From a checkpoint of a small image classifier.
Model: 64-pixel images, arch poolformer, norm rmsnorm, moe expert_choice, num experts 16, patch size [4, 4], depths [3, 6, 3].
Training: soap at rate 0.0015, batches of 512, held-out accuracy 100%.
Data: trained on dead-leaves pictures: piles of overlapping shapes, 145000 training examples.
Rows from block 2 of a small image classifier, named by matrix and row number. Rows with one number within an expert belong to one neuron, the router's apart. Each number is 500 + 50 x the weight over its row's rms, rounded and kept within 0 to 999. All counts start at 0. Numbers have three digits each.
Before each expert's rows are labels from the 100 images, of 14848, where the router gives the expert most weight on average: "strongest on" is what is common among them. Only what is clearly more common there than usual is listed. The data: dead-leaves pictures: piles of overlapping shapes.
# router: router (model.blocks.2.mlp.router.weight, 16x48, trained with AdamW), inputs 0-47
# up: expert up (model.blocks.2.mlp.up, 16x48x48), inputs 0-47
# down: expert down (model.blocks.2.mlp.down, 16x48x48, transposed), outputs 0-47

# expert 15
strongest on: vivid
router.15:424406503474513556535544467513546538439531516464436493573434531506553533426543542518550513554510443431445491453452379530558474545462426424511560
up.0:479504526535542508543513556578536499454521515483494529419491585448539556475510437484494420412522478401541562478502378560410504520438466491595527
down.0:610462417414535409509469486487542472534501459461543463528481551455531527510498439466506503421445438528481458549574578514570510559592539500400489
up.1:505509430529466542576486452460548535432601423570550547526567469535538419528479505546486530527503569593441502470475442399480453601495495494493454
down.1:476618574530449420512538493457559517521421556494429462569415574505576555495521569485513506540506513452467563463505499472508466602432498579479498
up.2:471483496603415480520412537528597489466525466431477505559504538539582560610518539403501554556547505476530481461539543451489517499447586470449525
down.2:495563567497435561485554480517461493589512523509487571539450442477569474523497544507580536448461556494482554441373516554494368493545496469421476
up.3:508554439447593485448455542448462491453456611455456469481450470480560561508583496427501453474457579515508434455519444619513467483545478456510564
down.3:432424454505464534458474482512521499461541436524478505452498551484421557513493511599537435500558515412567610518554469410538495616486501459442449
up.4:489470564513537583460507554523523459523445497519534471521585509452388460455500505424523407521487465433485464502402511518548484598452623455459473
down.4:555564584530460503468454447531487534396445577468467539509542570596496513524540500549596515470491423541556498537512540455488549398545418491508446
up.5:461447513536585504436509506530562476511577503457499492443498538450456607384551432497496471501552569530529489432575408517522479540424447445566487
down.5:589569538464494473573536524477512467524518497454516549485456586570495434489521565396447426497488362510468449583525527511487430534481555567482520

# expert 2
strongest on: grey; small pieces
router.2:464567479512478515539512549581451456592556468375545502508498520493565489557458444485473564478557449450610511556486497401433516584505528506523548
up.30:467522522502542551519473477484519518464592458490538553410442492562488501484452495356498406578447374550550475489475535521524463468528400504472494
down.30:494438491433440510488566552550581450567482534470510509462506561502477541393544499522531563468530528517395570463536454588489448538501465374508444
up.31:479494433510522537473494467493485639420428555537509540562434439471575550418564496544544513525550402455556423455473496490527532489498450424472520
down.31:504521547495470508585483467526518557498515424569443483501578521527418481490484529437555518394464506528416584582511444604473492405515517452539566
up.32:542511509497385398468514595568500529583536474420392515439458549523531495544525462462446493512520511514491618577483488490518439530503481489576463
down.32:461504483572525609457469459479459437549543503493551465511511501483464530504436424480480501462506489511432411497653495578578428504489535467397518
up.33:454529490528503501487464385529468559502426541513450485575517467482529528497572524509527475525487443440638428423419572425511571469470505445464558
down.33:482449494649534498477506536513477493471538408521618532492560474526524402429466468503539413482485548451469534567435459600456499503527460479519483
up.34:565588546498477468465574467580544492442503477426552471571463455551479530517464576531511519613432544514416589473501556470480493543467503427573474
down.34:450485473495554464489465494495489537513536474572474544444566489496524540645498521521419551449570570599591447481429537557449449515502498500486402
up.35:388517453599536498439490529573527502520528539443527493581601583425524471503574469451465450462519567480566418552518508472536459484495479501416476
down.35:532514514453528476435460483448540452486492449668543514476488481557406510528509499514531552495521400486537414468431513452582583458519526540542561

# expert 13
strongest on: vivid
router.13:533450533474554523489538492558545530453470558627456442537444505506516516524525552526500510573529440436475455441430620451505448448425465521425576
up.30:523526581427494464524526542537456495620529550449411533519455410485529546569476482501532571511578492520474473583484506424502474459464571460419420
down.30:532426473448502440541565452527573483479600588468492436412447433531452525474473437469481507556538490555486421501543575479524554523594479521426540
up.31:490534442474570585509454517439529541465486448497547514501543483450432496494513537517441506512405563501496618397522465445447518624543505475410466
down.31:520546564499453461435546536447481531548484609457588462568469466476589474428473474598496413508557548501442544436466501499432427475479512548509446
up.32:452421546541501454533502533468509443521507552464446454511503559556546544584498495438565490517690413539520414532560506477495513501514495471553474
down.32:572486524537449485462559412560468498476541479583469542539555409495516410489422609495523542480545516535500472391456515536468463452516453467428572
up.33:456463508514610580501485499415502434444464419602548450488481556468598495500534529479429511423532490439490464460506498474541569461413468478543433
down.33:508527501494596481485477485402518454516506454494526510455511453434615441506512467451462577485591543510494452536559555408531536569618500548561468
up.34:524498534504453555613518463457370485486402424475501521441534606528486498508546472510481564518524471440489452432521451526515432587461431503498563
down.34:502520407532459487424511463422496482499462507592523571429506482496510464476445497598496424443436586558481589585488412533498485541454472487539440
up.35:504482555474555489432604481501543538443549485458510517357523538478471513493567492395444508522508537546490487537471460575458517469444442417499614
down.35:540552403523523540505445547431406502549481456572463507607521589511456482457515518551553463557473461471545521465567466547520537553570507602544450

# expert 5
strongest on: earthy; vivid
router.5:569530577579466496470566572421450437508481482512559539454470421581404487492510519480452517490407566531433552522500585415469527444469490478507473
up.0:529486532457567494457508489416472440552508576438567447533487469492317473494515529540520509544506516425500440424453490438502492422421478474471532
down.0:476534505498519500561480545462441451506513498448512583518567491476428532422467560483520555565546378441478402609483519429504540469551538519586460
up.1:451485522456490444494476547443510392511518492490555570535470474417607504494484590459584529534550497577447489587464469482490597568479448522484425
down.1:427443473530511521513551468483510613501479552469554481519465522465529461543520445575415548517521517493598458458505547479446446523566515355593468
up.2:534459502469488500438573511498527496563528518477403556481532486490490467447531518477542533535530623456432485548486501418551436368379528480475559
down.2:455489504617559520575390574498509492477420459504529485421515458548505514477575463506427520526498462515461429573447524552403476469509500504454402
up.3:486438475522509542452620601498522542519498507542412557494569492503439546547513547407496430553441428448504443443503508464491591490499411443510502
down.3:505462467486512471457469486484518554462432583430448396540543482467444457486411490492547502564498402483639576482532468563523479523448499569479441
up.4:473537579626571525529504475498475570440448480527528573555507468411450489443497547521524482470410399528548466467495471603489476489495426458512562
down.4:552482395442509457473454470520456475543496530492476439529552503443576528479383523477490544514479469486457420480566520560650435580528534448492499
up.5:551527531459574447501571433502563538477476495562491432502543488477379511444447491549470526517458540499438470487621540468467495551522443428592416
down.5:459600521481429509559488499513489490447455443449524547483473485521507468546504554443591530544514446418517567426409613506457459496597506423467541

# expert 9
strongest on: grey; shaded; mixed sizes
router.9:505478486483460527427524431463526471475532485418410429526513579523524481495420441475421472451458506534542425508600504442557544437573442452434432
up.0:494545480504453476471465516580519504534523467478510416400553394515397438611521504439537467493434560504454580468597547498517546457536535462497488
down.0:491576449581644514550566521500514556473426493472450561562546612484445510490489439529506547542531514441481470507456416494607496459480487500468514
up.1:473485562484537577497460433508506455461427469516493537462399567430465464549508518527555576483478496479559559565478415538464420516587396471573501
down.1:573554451496480504426444444531493501631583544484560559497484482537504541410495500421498423541506472490472397483519537582462518606462519506526525
up.2:514474524482497512560546514482539532474450479567461457541456517412509529515573547473435526359562484445411562464501480426501532422477454439534393
down.2:457510491522514452545503509457512495499503353465528475501543508468452426476435564464492543402581470463462485585533428469532549448409479430550583
up.3:572528507515531573594455474511508492542492491491544453425441555466556494452527494460390469462515398450459494487444392565524547615477489543531490
down.3:474443544544423463534545379457593573517526477448587489459514424479472539396499514471470611448520545556480530528517486528546527461454480508558546
up.4:543496495529456523537557417498638486464493494511575516491521437565547570535529549492466559563506436443510545545520561427411496506549587572501560
down.4:448505579521392473556428527495513474483458481428408545510504621464489507618448466542414487533555491503474479512478438562477473591527508517454480
up.5:514527502561496510542536430618472495468474506449543467582558401481608500516491582523446567481468461435564497502418591453495508495431514561513527
down.5:499462551520458559436408484468507501542529490596500533478522429538497409636499543504514453511612518528545458429475477589511526518483393496489501

# expert 14
strongest on: grey
router.14:460453473540534458505408470509531537571535524527485525483559490457589546422493511430542458472519477508471466434548387561561448439502620539481417
up.30:469514538505484439535493451456514476517606482410555426561524432419445554553548581429553444526465482512539460438531537492591468499556533433496432
down.30:533494501520519532462508564514463467434468520555424554475525508649569457459396409588512518436510482425481569527468483512394541513492520495533516
up.31:459436503625598504553510531490491507516438492557489480544566387460515433612538576481534489507517530494524445466467588464527544528515479505407464
down.31:575511544475411478509515482452571515430521507442571526446458591426559499374432475564502531590580434490457487527537501464539450506458544492515519
up.32:495454471486538462593474693478463507542492473538416488461539448474485553479539502512554454491525524482438408478466481549590505483439507522430541
down.32:500495522495458558443507346508526517453561530407507517495418480529457434533525517486458513520512461587563621538551450489461487571524449489496415
up.33:417492472505572579477401491463550449499524542591525486580494443494463581510492552557561476504617515575522432523550580482514464450523486439512461
down.33:484477539466499441459600484495402523556580445413512491497512502478486446507513428398444474450489481495449536503432402544504502567459581590538544
up.34:491490477503527460494531486490492527528509510457525608509564506618542497477531521521490481424461521462498428413555548536431555573495620369517442
down.34:535417521485455521484506464566537512455508481581587474520412438470474516552467450373579468552485405484473488566463457523524553485537429568441541
up.35:505533541502512410506483509455536515549501535515478415448470542534420641492519458508455398493503474500507611491550406580502558449469537544506568
down.35:504486488425478537489496508498531502399536461444492593529520587494536448463522465517570576518576491484468394594392501527501423566549483464551453

# expert 7
strongest on: pastel; shaded
router.7:521557431486569400521536512504482574467517556535568528509589503520510456516469457584547533451574553500577526557487556564419511436585524503588498
up.0:554395478474539451511538514430451600435492480462486474469440439550532457583561450465463503532543567565490451576503578442482597465483530456458515
down.0:433539369386422538494565566548471481478544460416517458520583463494512519435436559558537469489488544510506576508578475528484519433490489505521447
up.1:500484471516562480523444592479530507585554518467461602518495545492463515534519529540551391443562517490606554582479541632540484503447516492514456
down.1:434525511449489523518449486500467444518426487523535573548559485498568549524450391514569511389598420529608494555513511484489518518513611517516499
up.2:461491498499539635559405559520499475574539439486430447555506495481492534478483478416594518454486558423516585446444453588543507523552492479485502
down.2:530539516525466420557421538486563487373482539492482469413445478480504503565546440465511538394568403529530508546406530495498539487495429544462465
up.3:635515505411494430556509476444464560502466493511457554596502403492504476508409475516532497472520477544417507482525518520452506611396442500516510
down.3:462424494458575595446534560520546495555534463538495510557517432468504455550534584480482472497449534457559405399419523449538573461496566503482566
up.4:541549499458540436549564516573550536591520491383589570465488471511601537463454446522540495488524532423566410457463532519527575538499499490548497
down.4:453422535391491520551452482463431555454480479610533489547483449474456490635503561508574495421521481504488500485511407506483557519447547552513433
up.5:531510392481454454511514517558565456438512534488536449546477513469482610342502511501470463546579566541458523487471480423460528498500536474601534
down.5:537476503569531459523506474496506529484462498571480524494476447473575533426498562589497445567451581607377485441449471497478492435416524539413530

# expert 11
strongest on: warm
router.11:487574470518527552450438560460441534489534537602498568492457433467514529434602490537440406445523574453493535458479446565509549427428456464504489
up.0:428542499524612500509536493516494527478567540565506528443658396505529562470543408551442514480475438476460539547443501537505515483425547501501465
down.0:507512483485512440550479546499536543580398497472501543603370590552402542508455593456562496522482493548554499445554550525489501485564466476502523
up.1:445539444486533536456547547531501530461491527514546577343417463489449467493592574419493575549462493551566486491496474506468429447467471564477521
down.1:560500524533512534403485496477467426526524510538451458681567518478472553474441505579489476525414515523435486574525538493545480497500466533409442
up.2:480463515491514563546414422574593539465453543535417532531447486575483518452600483494539574458492489493558479404513460519500555483383466489487552
down.2:522475520536489478441460578414413418506503425514523428436555518434534479543457481456552415501510491508439538563570478549506431537598552568546474
up.3:523558520540561441480548469510547490534397465493570527554460453437518573497436499518521448515519500505526395527438558589529587483390499447498579
down.3:539451456354567502501478500513414586485555520464489540554571502484481536527507475504500560428501407507425583515589412497450523524478516550546485
up.4:581476526398523464486460497585487541520495459501428548533496476494493486432468606491523552575497538617456529526469591535462487482478469626510557
down.4:452546601588540498499545444514584472533451472553509475563572447471441447570493527511445485431523546558488588506451500410454525424418538515482522
up.5:421519432484546482549495509460457510561505594539455496576429537511576572467509567500532525569412575466459462485468522458412565456547516483526399
down.5:546502545526448493440578447509581475370479431596511484467470501478522555554530482490440456471482432528580558443572503418553481561485464476520568

# expert 4
strongest on: dark
router.4:562470545487488443502485466432557426560452482481512461591461499599496598444467492524585524482456580583480406569522567450547538505471540502455500
up.0:506449540459530438468490453476620482517455524503495578575562485476556547395427501520550506559630548577484442484504527560508477527508497441563466
down.0:529516481509544575472452497599460478489491465540597507520439547568555540478519553458489500439424464435436412535552474513441552551451420603482456
up.1:480492474514454508455510543493525449490496462539475549423502447479483435567473561464528457478582543601505559475508622425579607590479472470569493
down.1:498462541438471449513613469532520525523480490542515509542538512363568495505426420476440536497471501439472493551441475507415400491515451461463607
up.2:552495513574487440470506546482496519497461502537440495464492437618451568534448429521634506590531479472503507496448439540548390471471576489464452
down.2:429474493512445533513450479518511471499555583460488466543506571487529548497633494441535457480529441495574467512495470451507681497428493565516467
up.3:585389464434432434507538478418517465549480568386427555506508527541443515517562481548491394482503421497531472489518546478512525465467552480531564
down.3:488498527427572538423532567443502475444423578441575394524480434494480584479494589469527579488491548520481470524457559493520472532445446529482414
up.4:475464546504517425526396483432533563436491525472464470540526421485547438500623564505537426513466547583418487518502448535618495535511462464502524
down.4:485470436545473497481567535516469432518496554498518558499477506567526557512411463400499467463455524431601460365476454509431455549441588506463482
up.5:468525479463489540452505530480475477563417505508506592438562445499474581417504518520517435460476653531571522455501453488459471444465592447575521
down.5:499484473522472491510445492487518614450587500514502518536487556493550550500481421431526486439571353475434504482554504616474513587550455524450514

# expert 6
strongest on: earthy
router.6:530528581559444545432571539467518510427523413581480432434470533469449431545474474517442484450490440504583480530426539471466542603482471466500572
up.0:506508498529526564443575414459613469448584480536560482500512504542520499582520654529531561534522497523474594464550496427535475547537517537518503
down.0:435528547618472411550603584452470526458493610443487522492460542534537597421560483521467513522543474523476541502478530439534494537449489438487470
up.1:528522461461435539538507527439522526382539518458546514548514564545478473437510524526492470537475446499442635510567464469390378547512548531518515
down.1:493524505483478462494487473420568490394434521556541420502525542403619548472498540505444583526537511518435542521511435429525505478578524595465528
up.2:464515509491583544598391513451487527501378443534509542437429532488507582452473485478469534446512492419533469464353471511494519484543458495510528
down.2:521456493498577494537520462449546455521571456562516446490493466476553440438519441481486565372558471569397478545630472503510519517430478524448466
up.3:486512518562437560510544464509556511538475521548409454539523416449500410555471523506438479571529496560530507471587582573589498554417591490486484
down.3:547525549518504528522519617475467492491475459442550502501501462527576549524391528558536517420537543431491515493455571404487496503597383552527447
up.4:586432560507491443522529565480413478554560377510478568464487494485616449562459534496445494498495474502524407422549528433566468476511542487477486
down.4:498498551580407517532532522457596452476397512459527471465454468491502450524448528531427561525504570533472530412438495501465574552395423481493437
up.5:458531549540570426579480511390480422451474465478490459498517539550443465510423474500533558555608499523579464541517404445481548512539424475516555
down.5:496497545547514534478479487382600547483553542544467462492555481535495552460536432500438442473492477477399498541513478431629456413453574523535465

# expert 8
strongest on: cool
router.8:474440492439447550559569472493524476531456447428517485434481543457417468540509494502545560597473458501479535532571456559538484619535449459550612
up.0:539544475450541472494540550571484552492492663369451480540420472513520535490494542512461545497493570455430495537551590509481537492513521471587532
down.0:432526422455517445468501516382461459424494416543462511514539435460518515556531530538458550593503537438449504475530491433493595535550540472581426
up.1:568497545497453470504526566433494582472566554557541448505540586476551523523523586592614535479558472490470550443500461400492459533539436483471456
down.1:388407479538515479523466393481497451452513474517541405502502482412522471466477516490380493509529483555541522504541514528541446603489607536515556
up.2:489539562612510541516495410531589475428550459524493484486453572505517498484553446487511506475560411498621536564469470453579480529429419541515526
down.2:503568473519572450437466572399565440557463529417541556533548480472526542413505450437488512515591523460462517538492593411489445456532536544494498
up.3:523449520521417575449570494478540593457584516577580481506474547481516456421445451497526517526543468554488509534476416505597431551434491592494508
down.3:549546509531524364596453495447456391475489511490515503527511525382570477521574583474441488589537538507538467502458509420524487526509470462551521
up.4:449399537441495468485456528510540537593554481460491568517574526475505386495442393488533414480547502544495526573500506436517521473385500474451471
down.4:507555476469457450440537545485474476511490495557458460556456450462499539421568396506462580550465552494497458444438586509440453558580624464515493
up.5:508460463486548631508505636501513535454454483541440489508504581501490463436528422469502529420512455516441537558515529490510471567532366449475484
down.5:577498620567498468485488498436479529442566506492581513440448544534503559423496535499464433563505565471569474487470441551538439499459621490569508

# expert 10
strongest on: warm
router.10:519537555515452528475513547459436435522579520561627534527476435600564517494549419560519478542498561564496452516472607494502503550444513463501576
up.30:565527573528424415512484495554545506497527536471522437524540470510503546465492509481575589581543520582391552449530433507451450511563597559449516
down.30:449420503494541510522472527571463555587562491466508499472486531512499439538566526445378475576466465527375495535494498531518426488519547599467589
up.31:488535475495489547506455456647411481466548486571358525485522468481523484476469525530495481526528534590494477481416546571464506551452463524412438
down.31:467436502388467493502581540453510504526482504524563504488443396457419483467551454444497408439550489545519551450523484590518456477497614552558512
up.32:447570384469570506462577478463457470487578463510512502467487372524543603434519518502529423444544516476510429545520495503543589508493539481571518
down.32:522513414460538535475459484437540604488441509488518519520605552431506523460488499493429434542461389451553600462549512514466463452537446498594523
up.33:603602478432475456486486470513496458503547494535566469543439431478458489493459552499441453612588544587513490475500576448474533465607514504484548
down.33:428482519597533515509512548622534501475551576543464474519553427578550506599545532552547490530398532502426511507490550485453430504439553482500544
up.34:443434545493470518507503503447513540413411585490479549559507546497480456534478509518409467411636566538437556534443496480587501430490460490527494
down.34:607491444596485516442488530428461508533545441566454487552550425516563477449470562468508523564491462560511417443538534456431464447544488561540421
up.35:456520608501503452563487493488525490444456465552520464522496463470555435597514455538483517514561543499453504441481529387371602511517516531567425
down.35:507415542574472442406545558494528509482502554479479498525511471518513446436514446538486458440436473556525434399483534455539418592508456444431400

# expert 1
strongest on: dark
router.1:516463512439504475577531446435548511508449455505473443440518500510484589562486577543589595550434530546471498528521604420567502476518493568434564
up.0:483415544505405414492471481469393450503401498450483547416476463445481524531539508460559482484521501429492453530453543522527511505390561430480584
down.0:508572550403446500493563523503522496468452589525554464514580547488400553466471429472455543523487472478431475481442487471563636513532425557488472
up.1:455506496472579458398518467566549480544505612405573485511537537551441468612475449500576439493471489562513512572549467522470551544470531442487476
down.1:490536547486494380510514502422586520418447396494587492535518528447546507508543534520460607481521520467472563542550536457575418570461459493480490
up.2:517568524533528514535529442503516446528503454528512470487432551443505575380497423511490498522499413523572596575463415481417504483388469497443471
down.2:485491491510487441473452519424489524534569470550473391606503537533432486448554486463472469423545577527426446528482525562529497598531512378534514
up.3:460503464549505496501489504490579526552539538402452485581448500521465608475483458468473531462579476546577558455591568399549576494524558435514474
down.3:496513516443560507543545461486466549481389505552497491537565535444555552500401505555521570505472574448436516596470498581490436514481536396430449
up.4:505434569509524446504403575474569542497487524500473494462545590456527553583475516472543546520600512568488429550599563541426541503476519560553463
down.4:542500510523488503515558458463449500456489524505527553448515483420527429537488553447548580442406435515540435467498538337515475561521505505381486
up.5:576504441514475462596517545428508453512489533411476496514501390510477531505382410490511450475532471477483510526515494424525483599396492581536459
down.5:427462555406472516448480476559462434526461531563493424467577467606495432580565506530511510519566543527593487468444505540496571441511524421516530

# expert 3
strongest on: vivid
router.3:511526473492567470479471480422440482557424455553539534467516472468427477545458498444496561588436549595460547534557584447428475537544588551535446
up.0:538534529524496612568554483544510519566446546483471477453528389543504479500460421567599501571454452579451484427489519526447449586493457501516550
down.0:531538519463411504575492408597516608605532483514439482520543509525449444523476512510476489380541505521462504517425471471528503433533490472523610
up.1:418603479493467567472524480584371554501486545584472503479525454492513446526454516566509550493397509478497458496430505609496456508459455432460490
down.1:484611525523626424479540495523503599528556466480530537467502472487480421464450571379457519479544459509483481443595522485559438480451503520514538
up.2:443525541488455519478528453426484587516434448475429526544431494550506550488442412495543487618528430560463501590480568530482443512478583452557465
down.2:538485562420468512554499468502536454553477535512549489455587554489449506488437437564447537417497570419604471561531521480455529448495410508603475
up.3:528485450545462469422463451576456490484507525439552497445540507517469556513566564388421409506496512508496477490425433582550449417563462545432496
down.3:506457531563580482495517495547477475419586539559427499533518571447561529458577409599506458503505445406535492451452464447555486439491557449454502
up.4:523434471539506424550425441448479465498529540534533599457531512504467451454497539440439532430535574355541453499454508504488581474526537451455426
down.4:451520555558484499490478538479471487456557480463428419574440507519529533433484476412471468447598416427552414503544477447557597465480554512568511
up.5:529465508511492584508415438564500504576506493491431481456438585427505539472487448544483555521490541400558453595516429560438462498588486418498496
down.5:488536489475492518415530457557520547505546461451431515562493482523544555458520437413388370468548472514480518511511480560476490583470433516504623

# expert 12
strongest on: cool
router.12:548496464445522424577434504534502442496423586494556468553493552528521494596612539538501541492465522502417539542487553475510565450569434555512417
up.0:457488410571477562513463492496544446492497496509601441515531513515433455578488467513537480488505529428570515520504548644559437393502549534432469
down.0:529456511449522562524562569530455537423507552414456577502635563579547548544576467431540456471553446523490581526539528523524468499468523487453485
up.1:517470522520531471558411558470548373598457515523507425466535482559547517501536505476545508425517458517496425458431486468500571469623457461550444
down.1:523479569416528448607557468462502537547560423502552446487573521517480461430503515425555452381497545457515500486613515481565481495539448473520543
up.2:476436397512512482462462537544494447441525550484507516573492445477472550535546391471497508492511503548524470544506412530486499497448550380627594
down.2:551524468425368502513487481537528506514467445491506562500495532486496540457491436595477515568449507379457467406404503429548509476484598472467480
up.3:443641496418450458595564519496453452500453559454502559414507483491463562481536505475453564505476497497520447508531476515476513530499464528611385
down.3:496475459492547406494570489521611501532538528488518477552456438490521452480497422565487498573493424602537549501447455483515535540356559475475558
up.4:454478541485506481425479538498500567426509523535450506500612419552493478580484545564484513570489571570446543501414506459517477580467534502400597
down.4:503472436477457496549475539555467469535500532517573518513373433431558519482552463460500477570479468443445598449483577543407542443461556569554498
up.5:503450613410516451495416499542590446447542595475486454494587493577518490423509491508551462492483467455485437433493479480502394470511507497587479
down.5:456502484474521543548452480442503476523380435502531458482616500553526542469492523427553483405490555525558604439551546510407509504493471412489546

# expert 0
strongest on: pastel
router.0:413535552470568526510486557545463558473507561580582553505531413511462472572535511513484506629585449460511554441483542539424500468491516519576549
up.0:458446527499592478457459435580497471633431492488480584488562536508464532453555479568513503577536487459471587489535500524525551532406490575537445
down.0:517604530484512439470474541493443507419504519529543462518524514443524565606409467556524554554528418383515459532466518504517558429559561484560459
up.1:487470493521458480517401467532389512467532506522494515629499503535534505449486467483540393502505458476422530534639566512510521519526574583496436
down.1:473473530564533583466497434568489516483529448514506506434469601480416455605515505478524502519524461496467458466497451607425504479403550396466557
up.2:438412660472502557528544558469558505485527485484476498530537464544497536530531487543438508468454410475430503431481475504520466578440405572454539
down.2:490479411420583431517436482471483515510415562463538538541508377474612523439436518517522537489440507444474510497527497515449568570459565468552525
up.3:529425483505575508505436523551537508495539497566473590498414575483494528528557473512554491613503519579521502519474583558505549561618413448517491
down.3:494575533552512545498552567568480555496505457471568439522549475501485486501551586475483452507451459472522468532468465437510429478438538668608522
up.4:423525408487490549441455453541505474610530511512457450518490524549466564477502531494448478550469546422473543476594535446423584474489519423613471
down.4:425550564490459461503512508504446589443576546513598511460521516449494381597490477444513527574590535461525455523501540571472500489555558461546547
up.5:521469464457458565519459506492572492485490517528511436537431484463590518519405501604467531528484456524544416539561441417473600528422592555485471
down.5:466564485509504453484565483525476513464569560515483583426490589467487530388556486411526504542589517519592500493419571420516485488502497576547559